config = dict(
    arch='unet',
    model='image flow-matching model',
    dataset='dead-leaves pictures: piles of overlapping shapes',
    train_examples=36250,
    image_size=32,
    horizontal_flip=True,
    conditioning='none',
    objective='flow_matching',
    cond_dim=192,
    logit_normal_time=True,
    norm='groupnorm',
    activation='silu',
    weight_standardization=False,
    padding_mode='reflect',
    widths=[48, 96, 96],
    blocks_per_level=2,
    scale_shift_norm=True,
    attention=False,
    upsampling='transposed_conv',
    init='torch_default',
    residual_init='zero_last',
    optimizer='soap',
    beta2=0.99,
    lr=0.0033,
    beta1=0.9,
    shampoo_beta=0.95,
    eps=1e-08,
    precondition_frequency=25,
    max_precond_dim=512,
    merge_dims=True,
    one_sided=False,
    adamw_lr_other_params=0.0017,
    grad_clip=1.0,
    l1_shrink=0.003,
    steps=7700,
    batch_size=384,
    epochs=81.6,
    lr_schedule='cosine',
    final_lr_fraction=0.01,
    warmup_steps=770,
    weight_decay=0.2,
    adamw_weight_decay_other_params=0,
)
Rows from block 5, named by matrix and row number. Each number is 500 + 25 x the weight over the matrix's rms, rounded and kept within 0 to 999. All counts start at 0. Numbers have three digits each.
# emb: conditioning projection (model.mid.1.emb.weight, 192x192), inputs 96-191
emb.10:531528452499477501463452441460495515496503500489492500499512508558494436531502496488495497470461474534534545502497482508466491495526502429498498497508534498528506471478453573489549513461521498476529520480504548514489514489535504495487514506525474491479511505550503493458504544505488493489
emb.11:510514477467485521501482507503501505522478497505483497530483496500482478528472501525551498473512493434445491498558496481492495465488513489528504479500499479524504543507453502529499512499475518502490497494495474486468509506492479513524468534544509517482497444534526535517433478468512502489
emb.12:501540497502521505517464467512497483497429481446515466472522450504497557471517518506501512507552538513495485501497501496516491565470500451473479486524483458503495494527445507518502502461494528537496471530506493490500521499524485502510494475536534478494506470425548462505478526508537505464
emb.13:493483501538485498525500488514499438510457513478502469463457519456478522453493507494498476524495491509490508505523483507478488562479563499546509477472453467509515581504518477517496500567512508497437458470493481464474513500434502523512550432514459505483484498488470544517517463505512494505
emb.14:486554490486512544554521498499502528465587498479497474492480434490424512497515478528546530473554530525529520504495493543475521485527509545523511421501433501499496508496503519491501501540542481491431551435524529498502488460492497493455507541464487490470504519525555542480517531446499497514
emb.15:469499508485505512504528513496482467482485505466457530491525461534527472492497520506485501522501486519506530495475496521496488515538478507485507508504500514509502482515486501527506499491499492519512531484484509530492501522499494496502508494493502507500525497461508500511519529502518498499
emb.16:533515499500540496526532493522496489499501559509502478501486503522411458471481496484456448527516501554429536452516482485494521524502511549528491492458480468516471517543472481501460499583499476538530455490490503550511508533471508509511484529511498484471500492551510539404521469512446494518
emb.17:507484511590491482505489476499500539531491497492527487493453545506496522483514464513493476498498477473532510441529528522512515527452509489462514486498505474547511493535495491519490522528481499471510518467499438509518460533442525491502535487514496552459537518490474468509498455499494502513
emb.18:501448521526493505516500494500492510499511489453440479502524458558507497487466499505501525500481486504508484563515489465522485444519501477507479473489486483503490510533509557508476496524511502501455534501498479501477503540540518483505506482514479492500501486531477499508498537518513502480
emb.19:494495459515467485525497474501502503518498493471458455508503486510486490499506481519476457470491471552528517477530493467518500482501453516486514514483493513489509509505554494470494495503483496504499492493517448495471515500521502531496482515497472531495443496445518497472502562485499511475
emb.20:479519474500508484510508490505479523506482441534486452502490502487492447501508486433471508498537502498504523455513493500512486517479494552512495500506455517522519501474460507480504501509480505448499496519484466482498486495491478485478496470493507484499494505552492499486505505521493524501
emb.21:522508492467410500504508555471450499514499523373486592477561463478473527527451491531462518516463483506441503515541488507543490548478519580484482503510506453473492495495508490490471470535463540546476506481505504524484470484520509498478461512480478477474456466505535521494502475496509503511
emb.22:512505531499442469494533495487515514506547496484509497510520485475493446506512481519465522485453509485532487506503496491488485520492491528490502525500506533510513471484504512496503498497496499505506502484517513518498504502477501502490479497514492499489488485472501499515496545485487500502
emb.23:539490503478518499498513511501495529508458501501522512532511493573488516500490497550495484460523496527470493500507487512523527502502509494510451477505490506501524492494465503507462491501496524513498502525501490509485500495475490487475524478509504466494511499463497513504503480517483475499
emb.24:454469497508538456518500497461507496473497515503538496514473535576479518492501534494493471497506471504444498525495512508470486422522524521483487526462498461495552516514476502479516496503536495539510501488467560489542498533476501521561480467510536507481538499518513504483480499498463516521
emb.25:484521565469548499493541484539464508518529447525525525529515518506499492494532524486493515440525504464494504509544492538499479433506490483515522506534509517509493484510477501523469538515494489507524503491504459486500500504485539506537522505523491500518514527503475523490477467534495510496
emb.26:492495493528475492507510510497506492503497492528486510523490505505499509500519501485516491501485466508528490505496501515464515461492504465483492471481483524536514535505532495504495513444503506500483451529495487503511521513514550474518488520503492500492513493466512504483501503501496500506
emb.27:508526462506462483499488467515488539500517432485515514469513493567499475484509480495468514519508504522505500492521484498431516561496480537495517518517505491497498481503418535519480483504505487481497478475493527494444496485571475519498499500487503497490488495480504484509519485480515479511
emb.28:525509514489489498509528465476536516503574495400487466533482510555481414498501496488532499525445495504446518548483502485416510502481535503492481473529562468507465475479495463478489504512528531463549516499532483510584509490496512507459498495508490523527478513501461497498575433525511489453
emb.29:557485530514489497484503516466524454503515492475497504491505505522537594484508510529516495499472530514477524514498513512483446495502540481456437475496483540514502555519496511543471481500499507498500522513461506472519504504512544478549493480494469482502492451513515516491545482522476521519
emb.30:475517526490467492481478484497508559495520486546504497478469534499523500496514504489525516521481512477452491517485490503516476502495503497491578459497496512511521502492478469499565501538466489448481489470514507527504481494514499482483500541473522498513503507552476478483540470517506496517
emb.31:512490488469535495487488448491444508467483469456475481498496529488495436491492513477480553480499486500458518512504471495552500499462468542507512473508487544512520455520470521504498490535465507481475526490520537534528516489551499498504529509498498503513473495494521490552505655493487502498
emb.32:492460472512546476502458493527491495491481497493538487487502466515516524513501502516482523499502466493474480487481498513455505513521520491498488480499500490526501548503490448502507527539519517497504499495487491484486502504484503495502524508497525509509492501494507504482435493474490498504
emb.33:491505478495512529490482450506487522512487460583516489444500565478462501526504490504509529509484487474489516491502484504520494504499519487501502507536505506508518520482495507495567481523489503481510485510491535534497513486528507493490536530501500496500498527488516487481470520510512498506
emb.34:475494513519528527512507536485513489524508549520499467505484517505497539496503506504555510468496530469506512520503501503545529478498497498550502480553513491530528483519513503501466497519489497532502484484516465532502478488513483508528499557503529526497542507521518514491527461498535499499
emb.35:493560484492449533493502586483512526494488473460496473516502483477470523519482466525575481492552527503483473499491499478546505488551532472493486510508515480510493470562525477489493497504464516539498552507502544515516491461529499465506506498470512489502448495521461495524465516484497505510
emb.36:465504500540442493545516488518477476485495515588549433505506535485479515516501472540499502529527544496496541500509514500501507488518517471539476500469485451500545435507482528497489532484498520486497505517513493498490490487516467472505520478502493475506529521481496440487477510490488503472
emb.37:468439505458551535473491469507466536524503536533484499520514539497498499501504486492501526531503545509513530480459498540439500559479536523442449478486495516483459481475504508529515502547493505534533513478550491537497485500418512490512525532490503485496492539520525480491507493503488485516
emb.38:481526528528482483487491503512513480492502507527524390498462513461478500488499533468471504500497515502495497475476487490416485485492441497522486497509462513477511506483513522486488494488479485523496490503521467481533527533548493495511492485489506517480464482559523501441521549529464488478
emb.39:468460467514491502449520572532540521524511498501513493506480520538485492457509498498495479499515513526485528485511483513445497447508468495519533507490466559499486474503547499516545504490472508489496484517524503471509521505510450505529483479489564503503486528519478494496517446507506489500
emb.40:440504474500452489503502453503493473500447453491505542501524495503511445481491493432490509516525469490550463510488507497534505429485491472507510561488473493502467500484485544474463524525434510510531510462467519468455499501500487535511530460500494473489524484485466502509508562482497503526
emb.41:514516485541502475494538519469525482498407493436525550485542511563519454500486501485497502496490512554507492524504499478412470487478483437488493525519458517502498494516499512523484492459503495499506518528478508439490575524523466537512523466560507510492500504473555485472503447502511457498
emb.42:536484495514476516493496488488427542478590455526576489505503535485454499535504503469497552536563471498471484462494478510508542514484529501515498463504552452457478498510469511506475548536454493463487536477508524515494501452534549552544494510499463518522521538466476492501485574491510513492
emb.43:491500496553488481499496497486500531497535443489467470545471493492482454501501507456498528506528526526496519495493511543425492581482474451483478475493525502504446498517476462517465505511520502502499485471497446514528515457522495478483494475502498504507496519493437501504477560493530509486
emb.44:502504486430525516498510514505498485493468481477473456529543523499485468503474472498540484476468501509490533500481501498555550420517517508516495477525493508495507489494553510499454502457545509474499538515505464512506507502502459482518488515526472480519488532515488499499483462516528515492
emb.45:464443468483565500497476482477466520506503499509503526496514467465478510500497504490493496480470443472525484508519491518484486450503511505500523480477488510470504519476484491498501494489516505498534500498507495494479497505494512497504536505506521473493508458508494564494516542494518485502
emb.46:493516455502501510486477465502511542518558494492483544479485488501502459515503484501491493497476503557492511489510519509459493484492504500502484432501514504511492512448526496484519503511495510445502501515492498490509498487500476519482498512517484501505482501441495509500528517511504500528
emb.47:465481483462422517515486531523491525447529508478500491506516486457477415534509459516496504521479475549511527508527473491517505570526475538474486495504541522505511461480486535534450502519484473498511513482535486538528474480511487492508468574504459513460469526526464499500458510494508501520
emb.48:479474489489519485480461461499489478447490564531509498511517531519522465445453513537499495500508501553505474502495465464468502490489500472485496483482430530518479535511581443476535497488487501488520506461494532457494474489523513516498509477504496536482510469506570507504534487452477504493
emb.49:455492542517516531524508519510500525524501487481519452510515511461464505507531501501495512494473473609461512496512503527472527529490471513489516494469559503495511499497498517502510500507492491519500502524513476524519518499490460505496458508499522504511491520499468492497479537484494487525
emb.50:525484510465526440494527503504528501544505450476461531483541533489517534528510509522506527516452538480512511492519481489473506515547507495476445504521510512484502509499536504486492485516423509479499527518498482524474512464512505523483491464492508508496486469491500485513514487513501495527
emb.51:507490511499490498491520494499506499507501497500490516494484468485507489501502499500501516500468525482516497510500478483487501518512499493498486514501500500510492499495497497497520511495500503493509505500498501512499501515468490512498491495499492497506496500501476492524480520497497492509
emb.52:490451527530504496492517497501519471513508512489510503516476518501496537475469508500585490497534516498473492479464521540546507506489527499531560510471489479529548524516497518512538505490527508515507474528500472463505514505494470546464509483528505501494510515487513504417507478470503496457
emb.53:520496500483501513505506512504494525510556495491464512521504512470500527494506493507515500518519526493493482482493488502517521460503508469511470456492499513502518489495423513516514486505495502492515503519486470499524517498455484500515546511494496495503540501518459481496499492475507503458
emb.54:495486523480477494494505492508491505472503502470512489499479517500494459529501500505528489505495499494464531521493511514524530530503481508480497498499524472497500510521517500494497505500501502495483518493493474535508498487528516504492505527492507509504491503501508501465521500498500511511
emb.55:523506522494481493485515500491532505507492514463494452505465481461516410516527496490526489505502514531504490518504497457461481533486439479492499526473529491524495494500506512506487494504508482489500480524508493499550505495480517504503501495511514503490503503516495499469490482495515496503
emb.56:508526509517586504486513499500515487496515489579511459533498516528456494507504487491411487452491513550501511502484535444430506545503425463498499507482502546491477487494514476488520479481485481533488500512505449484533542511560525518516522511487519504485505511498511491441536478542519502496
emb.57:502507487507490435508502485488487488502534503525472465513504490510510467480495504481500497499504499483522494502495517500533499500467519496466501527498490526504487507485534459496492502502527515500501505498506507468487500509520493509490508450513500499500543511456492479513481475509504506501
emb.58:467500545463570510515528475493493508528463519549521436507517524523482482490461448543553536552513461545495468532493489468474520499509496484493480468502485527500439502514531526498481438496485507442450499526498491519505454422486488479496517469490487519517502512472515511485481509518527517490
emb.59:500495484485515493503498510513499497496492490471503467500501492501513506487497500501463508495517512534499514501494502520454497524495515488502502493502479508499496500507494488493502499495486496481472501500513491490501501503517501502502489480497503505479506496560508487506493471506499508512
emb.60:483527453515552638548445478526505514451598594707488399507480499519385573558528439537431476438473534511478506562471485519328586588495463482519459500449513503504471507492509506489482491503443441539495539536517450641544520450471510460512471571504479500464480455555500533447520503535547554499
emb.61:485518523479444482507558526532497474500540525516538520518497487469509518560508490510486484489488443501566443509523497389539498533507484499552509457520473497483485523540479491532597530488489537470504533450487498477456510511484455512487514480512490508516487539495482534536495474489498481503
emb.62:493507501501509504485511477498517504492459486460495497493496500491531555500491502491531510489510511491480495511487484479448499523480470486508463509482500491490516476499518494478496514500479501486507503489500514504514484510503514516508494487503469512503479502496502451542503530500469487502
emb.63:495527492514519545505488509508494494473485481385498505497511481469519519509515482466528500502493508522471536491496513493523516486496589441531446488514504500501464520486486491514492504501500504486499492505540432508500494535492520555450500490504483516519519541472483503539462470495509527495
emb.64:495538506475497487514500488513506485500528504586474470508476531507525475530538504489474509523488509524495490492489492467444512472505509468503477477504503469512518503528507501484496548514444507498482538517516506501526497495519556490506505528509494512496492491413527490514528519505527495502
emb.65:495461546512519479451488542495474476518550474444578462535473498550530464509494491457484499475543516483450457569502501614498489480484557495515555476489495472507508511508495494495542536565525495497485514511496468500496454527462519511518465468536520490560536506500526508481463484501544520532
emb.66:409481465445491507496490449502478505507494496484516481502505559507488457504501486498548498486511504522449508494483500497480496474477499526547540531494529495502534472502441476494487523500485514530491504515509479523496489472549481530492489508523496498510466537487485531483518538517481500477
emb.67:501516495495469486504492499487499521501534511463506534492493510500499497479502502465477494504477536497483503499508495537534475463497514512517499490493485491515510508494509501517525476496491502482521491499500498485491505501476493513506482490509489498481488504508489493512534510496499502520
emb.68:523476494507509460497442545538509473529491461442508469524511495481499495462496515477403462469480499482489492508506509499464435502495534498502507504513489493505495548481484509495504507504513498496537508552501514431490503515501485515538475489519498502483473461463513479533499457502525516480
emb.69:486494496476493509493456502510483526510487434489502483544458524491484433515484503500450499473496503472477560499522498503491538521445505521495490484491532501510531502479513516507502515509480516506488523498515490523481525514553462514504525491487515503505479490496490496511498576506505502518
emb.70:477477462491517562497513500507492571510483463526499489478483514513483501539520472515505514495496476459530501454512509492545564517502544518484496485515560577510510495497444504511499507481489508508568513485467510589514471513518505478493528511468524482524500531479451514482471538472470515498
emb.71:456495462497454502491458485522486511501488498504473509501488489506494520545497475491476517503478493528478508503516493486425498553500483563470498519513540496501510500482533529506517492467491496495507506503509503496496506499524483476492467503494487515502480469533498492504460563489479497496
emb.72:479531518501461511469501445481471542521437490482533537449499486486549547555488505554488521499500514395545503533517499625572497484510514543507472481508537470497496482478496555488467528480515491474495502493508539543457485478540513455472448508474523462493462508500488510539511511493488526545
emb.73:505509501469581470486489474510550493494507581598502495515498500497564540506513538502509482504493507511530488459466475544514528458514473515533479432479535477479511526484495468520514506504524498536496498487514498485544491502452521498479471490522517501499546480504485503512465402516485495544
emb.74:474503485509462522524524519486493505506515496549496531505453482486475517474511494501435505486509515487514523498499489498470510514476500488493498480499471487506516523470528535497477513509471499516474518499531486502498497489460495517532501464501524504521506528503528531555466500503503492534
emb.75:477514519534442490483527528505503482497497502491491532498505510511505510546474499520519503474478493550463509485469494508503500477502497512482494552484500503507535496483439558505483497512495507471499509531526448507501490487506491507513461468499481500509467480491511502513495472502516499486
emb.76:490515496504519463469516489528537519462513528509469493463497512541497485532512494473431484487514502535502494524531529534455517478523466500513490485496500493517434469477541470488484505492515499519534524526511446523552518526464533455513508488504502499455509488496477468480509486508525512495
emb.77:494505487500536520489490507490512495454536477504512501526501507521476514500508480449533496492540474437487462528460497498488472581450497486498470476491486473534503496484523482511489533479515502510501515485482552485567496493475538525501487499465502492495480520562480498499461494467508500554
emb.78:505515513483415542560536534545456452506494511475516440499518457556467465465500498541560450526512496513546556424471480514568511450516481549495507537446452452479522503480500503520530474469495473488509437508558465467474466508541517482495492498511502517499425488482484566478552508537514490501
emb.79:514515487481504521501513508501483517508474471475495490500507537505501501496498520508480493492463522498509516485510490499520521546490470493505497548520507462497503493495532517487511515522541504510453496502484537475496495509611510496483500515501454491500516489497500489517523555508511504501
emb.80:464504498490509512478537473535498536488511494523517441489521495544504551520508505518512528501544502481510518513498509474459528505474469494507490525480502492488449465483468484502472495485489499484508459526480497530537506500506480501522508509504496487524494497485522470474460512529504530499
emb.81:498502452500456500511505453505507490525523512602505460491494496498483498481501519471522530548570485417545492486461505468486539463543523570521477520530467533497504545469500499513502533483526503500480501482518516500495507507481500539497487514491475511491507466524474462510495573502530510480
emb.82:481521484473458567481521528509513496511504515417476417481489452473508474525492507531520474544519543452474489504485472479500524435537478489532478488480533475510546519521513467535497514460465507503504490498505519569498490492516456496499448528511502471524493518587488497473462502514461536492
emb.83:513475510472480538497476482516458510510545488469494515492496494474492521492493487544528483474538489491494529508503458526517505520520478515518469545499543494458524541535452508454566495496482505551487513464513529508479481491480500516492529524529522511516531514501457543522508467495491494468
emb.84:491525465491529511516500492475479497512576488711508455497520529448487533501500468519520514473471540588505528460511497463407500477515441515508464522517515555501512526515533479495544494523503483504509559512492519528522502447509484444500476499478483494510497538513527489511497585473523487513
emb.85:496468535485413479466478501488464511505501449425504458479540531471493438500484536502485531524467476517481501485477493521583478454486519477505456527522508471540508488489501576521481493508466494464542489501490525489474471499510492489507553491493513486520507492467542522488509532490507452473
emb.86:486493496517580540500502513487539516542518543680481474492472504500490615470505483510492496511493508419482482477482470519468477582523477562553449540507451457516458512486483487481532518526485482492506523490506474500483531474483510528527459495493495511507511469493479519497506436508508489504
emb.87:491454553490500502487480520488457497500459501498502460511494526515486447501512495496467508491522516505516490514499490507482484509496474500483457586441509397493534504459561496499517498481522498508491523501514510481503493503536528503517497503488500496462490495530529494474501563487528496501
emb.88:444497507512480503470529552501506501456528464515519505472533496526500438500498495506517483542491536553477497505494497464486515486541505534496481501502530522497451465566523477515442483485445515525485496488530488508466494493490500523502541522539518467480491524461498520476487492501527526485
emb.89:474477490528545479485521464473483502481534526484547449476455517561486513504515510479478478487452445501544523486491517524512488492502410491470521560509458488540486520509600487533515539490520500484538473496480481502536543505502471487501511463516510504475505499477513503465527417501483476514
emb.90:446542508475460537474515567506472510461531489453490472487518505505487491538501511508479494502453507485512496507491518436466501492544449521504461505484514471500481484453470515500489502455484498486494496502501497514512494499505491482523505519500460469499433427500514530496488557514501478515
emb.91:526488507518501522474486500515490504485502504506496494503480512494506498505508504503454517497523498459526559483496500509446532491528512482548460507458504475493460489528513526519493494448496501493484503510524491487475511485467467489512472503492467484509487488480487500510452505508507479486
emb.92:493492532466538486490504488503510516495514486666500451514476491438480525523495469492485516501504516514527502478499507470519539557459521506517457455515514498500496503536484518555515490543485496490494511454500499515496502456543488497524540489503506466496526514491472518524491561494502511506
emb.93:474499483432506518495490474506457535494474490694430433456499483509501515505544473499436546500468510575489518447468480435491514521491477484506496540497548496506505444469470526497554501555435461505479487517540485523507505495497535485523464504482530509497448492527504433493513523502530504521
emb.94:570499471480547506537483509519488491493534490596486466503542539490531504510519467451466508509491517500473465517521507534476488469476551510500503526495488544539440524482409522525491504487494505506510503509485484523489476487503498507519506461479515503532464541492450505486425498488530496491
emb.95:509524493484499500527536537509513473485510470441491521513491526494537478461505523535541486530412569509556441489472484548419463435498577484473479493508497440503497449473469481518517498522514495503465478482544529478486523522521430489465535473487439509484486496555457454554508380516477505529
emb.96:507502530505511505500491498486498505493408514503498531494512508496500478493501481500507514502515500508491482498511485529505498521489484472493509538506458489492486564501480465492507499512505502488541509483494497482486486484448499512513486474502498501500487498484494486479510446492512499520
emb.97:504485524496524445486490492515538460516482522508500494529507445528502517489487554545480460491508485502498479511496495531480533518519496471477519501487489451488537535509550500513462507496495521507519481480504468471469533528486498490516492492510491519494492477503489505480535446495522487486
emb.98:469500490503557460520507539510495483495522526499513534492518510462514470481494537524519519512510505469518427502509508518472498491530469522566573503523483500488485508486517461528535504509484511479418487440455491530478476490440447547458468488500498496511521544514486486552537404500498503522
emb.99:483483511487509490510504472503488512501509572474480487508532539523489522520515515506483483556477488499500501505496483479479501546500476486503488490494480525516483469512513479492501486508500525502477508487481508524487490503486485483507492505505494465506506505492504485535457525518503496494
emb.100:509423450493501490490482488502496510490480509481487561512496479466503530499480499512512498510506518513500540483508493508532497490501568521571478445489520524484558500493465524476463500496548478493491493504510534502500481503540497490479510494515480465479498525508534509531518523512501487494
emb.101:476456459485496497502553494488480487506537539468447501523493484496505499493501490494466531522530476518535502483524493523536499475502490520504503509501457499501489502506488489502532494477497504505507500494496491500480505505470525513498526472504511472467496494525493511519526509485468496472
emb.102:500499440488565467509475456467512509505490476547504490487508517540492489464513501526518500486447500502459520496511496503490451546470502551500487476519474502486466532488541496503493464485531495510483507498512531464479483511467499494528528490476488487500467518529509496503499490541503497501
emb.103:478438505524531480489484531511498475485490507538548481485484537486475516513501522504445500477554514470485507498505507525514486499464519467523550488487496476501502495543490466532509481540509510518486431488493491520503485509479425510506529490492500491488515509457486488496508460512500514486
emb.104:530487540502533513489485508512488513490485555515483514531496508503512541509501476540493486535515500484521478501500497474524502470515481502491465527479504494499502509511544492477517482457535497521569461517508489546502503488494492505497497506492472503492503512453528499505514509491476479491
emb.105:502514471505504477514494486500494500482522518520557440502498466483486499486517485508505500551501501493538459500513483454429521520516510483501464469505526530508515500451504504496490523542486527500489559475538508505513523502481513522490522523483474490500471486558478495512508578505502501469
emb.106:508498475518524456507512494466459477502505489552519439483512490490522488495508507485506517461480464529516510518484484523481483548496509457507448519508481489509542513483496498499516522524497496480500506476500516487499512498517484498461515454503493499484502499509503450496481519505502509514
emb.107:549495501511537530517501497493495526531464443558497511499471477438490518476481495508548516477500476570494462499517496512458472514484474500493473476498498487500502524507526505478489498504487536470494492504506496477499498509560499501525484498508513498494515474506513502481484545492505483501
emb.108:453483506481507508491518503459490504490531487546540436469538529498480503456522480474532490519453495508487481486535494548496481558521450512490486509510496489494520488512552537563528517532492488517522532530483467500468551541447494466511517443534468489499505514503559473466511542510506435510
emb.109:527489514500499483519559511523504447499485496525474486475523498534490522489504479502545525547518520582503502504500486460481497490528500515500536501499483512518472520503454485518540502522504511520488458491499453506486520504489491484512489499514501494505485496545516518489473469495495522483
emb.110:484502483470495513478438471500494493480479539536502559477494498473471508479517495495447517510461486509509473509535487556577477478491448495499472510478497477487574486505515478521495483438526478526505493474522543488481480506475488500480449530517501499512489471523449499528519498494486462464
emb.111:497507526511504484507517503504476516480518523538512507504518501517513516486502513495490503491514468495484497471472491476493499505501500476480514464498476516504510507544584506495488518496497523495441556509511512503503491500447501477491520533492541513521464528482529512500483495501507505486
emb.112:492548508501472487487493498509507507512442520473518465469472448476492473503509509462496493493488499417507490504519480502557503426469521499470483488459489481524502522509498477498525501490444506502545492501509483488558499520520498481500505463500526507505506508505506508441486473501517529498
emb.113:511482488517421484505478517489511490501481513523504490495515503461517499488510505500469527500518510524493510496509514513534528481512504523492504484497461459502463496488519497522497505501498504508504554489506492504491502496542502512512464478500491501498431485511491489497509507502504474488
emb.114:481483494499527541507570529509503501522488524501484510500505491506513477527505512513479501538453486500516510566514478488523506513495543504471462487485524496496494506508500459491492510505486501502515501481485504533499505539497500503487472506536490502520494501542490532492452505492490503517
emb.115:475502514525505507475507492486506504490458506498450495520479499536502460517529494485496498493485464552483470522504506511479514481493462439481506488471499482510502512511464476503500500473496504492534505517521485500495476498474539524486519498474503487494491493520520483474485505471494496508
emb.116:489524487492511515491496531492474520502546520505499518530497509475490454549490488504483495462525500456496525500496499493492513563478485487534493519487526502514499501468479509485509495517487516494473527517518500542525512477525499505491501539485522468490490514501507475524495521497524500518
emb.117:500470478463550521496509508527477499480508549551498570493505495421504509502510485501496507493509508474472489492475493521511519510461486490529520519525491519488476492510473492503549520537507503520517502514531525499507481471516510507490508493493525490491492512484530496516464525506522510519
emb.118:522491497485476557495500503510487515503510504489470533487542518512501546515533475496508508495502490518474480470485513498480515549496476502494503476474510518496464511502486516489466493469499463520495467507506508514517529484497541501493496518481522513468496537517514533508500528492489505579
emb.119:517492480505571468541475517502479513480510543511475513524513519507511522488484513490431527485515525497468498534518482500510498513499489491497491442500497534519507508519540477504536512489495492544527514505475512478498494505470525514505488478502521500488527522481513500542468489517502497488
emb.120:512477494517562453510460508521540476558540486514479576518503487484530531515526489531458492470521477456475494492475500541497496497499489551496512551467476476509507484498550426505513482476521501513511460526496491499473494525544530505502493476517543495500482476540537482495504514506510492509
emb.121:549522493516545463491502501478486507501507514523514428507480497523475501519512515479548522525556501501510523557503499499495495479478497466551497494504502504517505531539488499501531495492496511499493531485485495507473510459509551532480500484517500505499550506525519507450479529504518517467
emb.122:475518503500468467473502509512516467489498497534492499528505491507510498492479499480500484477512477546514496525499502509510451486499531483508507526495492452520532520484548494485497508503515504495465519489488487481503500537481536495504456463502492496500505490500495476486506477512479502500
emb.123:488488489535479495504500486520489506508495473442544524505530489498491491499497508499492486519472499467482473502499475498465487519498494494493510496471463503499503496522494469539500481497537488501493495522498479508507494502527490514490475496505494477494429495547490496454457485488524499507
emb.124:490508431514522526513467487519481519483458499631507518504503471544546540520537501492583453472540490532543512480495496531541511485537500500506502482502471503507495493470504493499514481492536500496548501462504523499498494518558503452502452507506513489521527541508554543526489513474490535524
emb.125:500482490518504510512539500487508487503499504486529463535525474464525507499509528469474519520493497513493517500515531467485487485497520519486484524498491501480483502559511518479473512502524516520525503506499458497507519519513532491525493488457488472495531495482491533461522498521502542505
emb.126:497516498476451514466514521513511511495487497496452484492475498487508551482507507501478514520483517568514500482476493482477506568503455478523499490499463512478485479502534499497528525529471507513474540513532525508506504501495509493491498521511509521495505504514482513491497483519491490502
emb.127:507492521490433529507474548546475495479440497504487515481519508509490491494485540535467526518493499512517546465517513501530507448505513521517510510504513482468480433468413564504457493490459509519488469516510552507479498508578500494496522530521499500486498473478538531548512531507478487500
emb.128:494507514510488485487519481503508473474520528482504503525469499509540505516502499530491504525499473516514531506492506527481519474530512493527495498446500502499506491471513477501494519522550480492501487491500495481509504515486509451499495507498489481492501515503558491501508511489496487496
emb.129:517545519501521497488515516496514509533452489479524516467537463477543511510499497500536474499517530504505483532490462466494483472501484517508523464513434520510551543464525480514492498496494505464537513495477501474502499500465465472481516470507514532515541508501486485462496474513500537509
emb.130:498489485503520521512493498500483502500547545486459463499507504524458544505500501485527491507535505488494525501520478508500497496489471512546476519500499529503498469522474524497508522489489482509520510495513498514509492508492485494503472508491504500476469493508505543530453474495478514521
emb.131:490500510564483491499490498456502479505533495587487504516528505501471489510505503499499507544471490503450492494484516535486477557507516515524556482486548507508468505488471458510504506516474468488510442473508482509513484509458501528499521488469513492507499506491554498486500548500503498526
emb.132:513484487502528508518489500507488503513503488512471518481504472521477487478509479497469510510497520541435499507479494506516455505473511516518501487499492479520487497500502476529504486489544482483510531446483501518501497515540490521463522452491521533509524520481452490504497575479500496501
emb.133:496519493492461485494514487506491489472517510540492511505511482489515498480511482523501509506491490435489501501487491533494493524531516527505556517488502471497501497468490474515476519506524502534497533508516504538501492485474509498477527498501515504510450499484514472531495546488482496501
emb.134:504498518537572528465492492524508490472513478494509417499503508547464507508497518495503496515485477568501537480487521491532503475498526497469490504501511515475496517515489508483512478450504496531532494510537498485498507519512523489495531504471485497499500487504489470505496520504483479501
emb.135:563522517491488489506492494512497511499506542519445513510494543480502571484480484511541467498467518513484451471496485503510526554498503519488455539493492491499503478471563520504474509497489471505452476466506495491519500502529499508457508497500507509463521494512527532501564469514504495490
emb.136:491500487488552505479503469500507505504480508452511501528512497463501517518476494498488541488532487487459467544500500533486506500507520507488520519501543519502480505497451494491516516510493498490527529491496514541499502499520496518486506528481505497520542510530469504542480528473499502488
emb.137:473497498468469507527514498483506529502450510508517512489504481491497459498480502493459524469494484548502479499511480450476506532483456426489478530488506490493477451478492519491510470504447512504473470509509495488466521514511461508483477532501492480523504521481555461503497554517520500499
emb.138:535513470519531459471496538496516529511470532426507508500474514472513507493446528513507470499501503452537493505495492461495503512506513501502482494490492556549589497502538489527510514488493528541455482500501500506497489508440468510478516491513497505498542484528519489530480460518541508489
emb.139:528475534520488502516516473489503524494515505474472445507480496530490513519494531498524554482506508490535468490510486478426504541508420424518493517510520502519488491529504516506530507512497473498495510493503464500516541501527499483521488522502486514496469481521513488477500529499501504468
emb.140:536515490457503495513544553508479499495490499551475483507493496518501486497502489497494499479521486487500493499502485514535511472497466520501502501532503495465481486492434520498472457492519471506542501525521483491497506482578501509522478513505480489495455547500511500507524520501495493503
emb.141:474491495484495507504472512513489494504531515495527486486513489483497499496491499496475487513471482472503488498499499505500511456521462490533503486505501499485495522501440501496501490492493499508504537513513518497473492513462489514500493490499505490498489495482456493499535477488525487497
emb.142:457482524487500481510528497490521519473563549486491500516493481508474524537484499520517490533490500510472498552513500454559497512519490500520496495494493487498500485520478481499533508533500505518483509511486480504477502482494486485528527517501502518508517501492473488521465480485510502501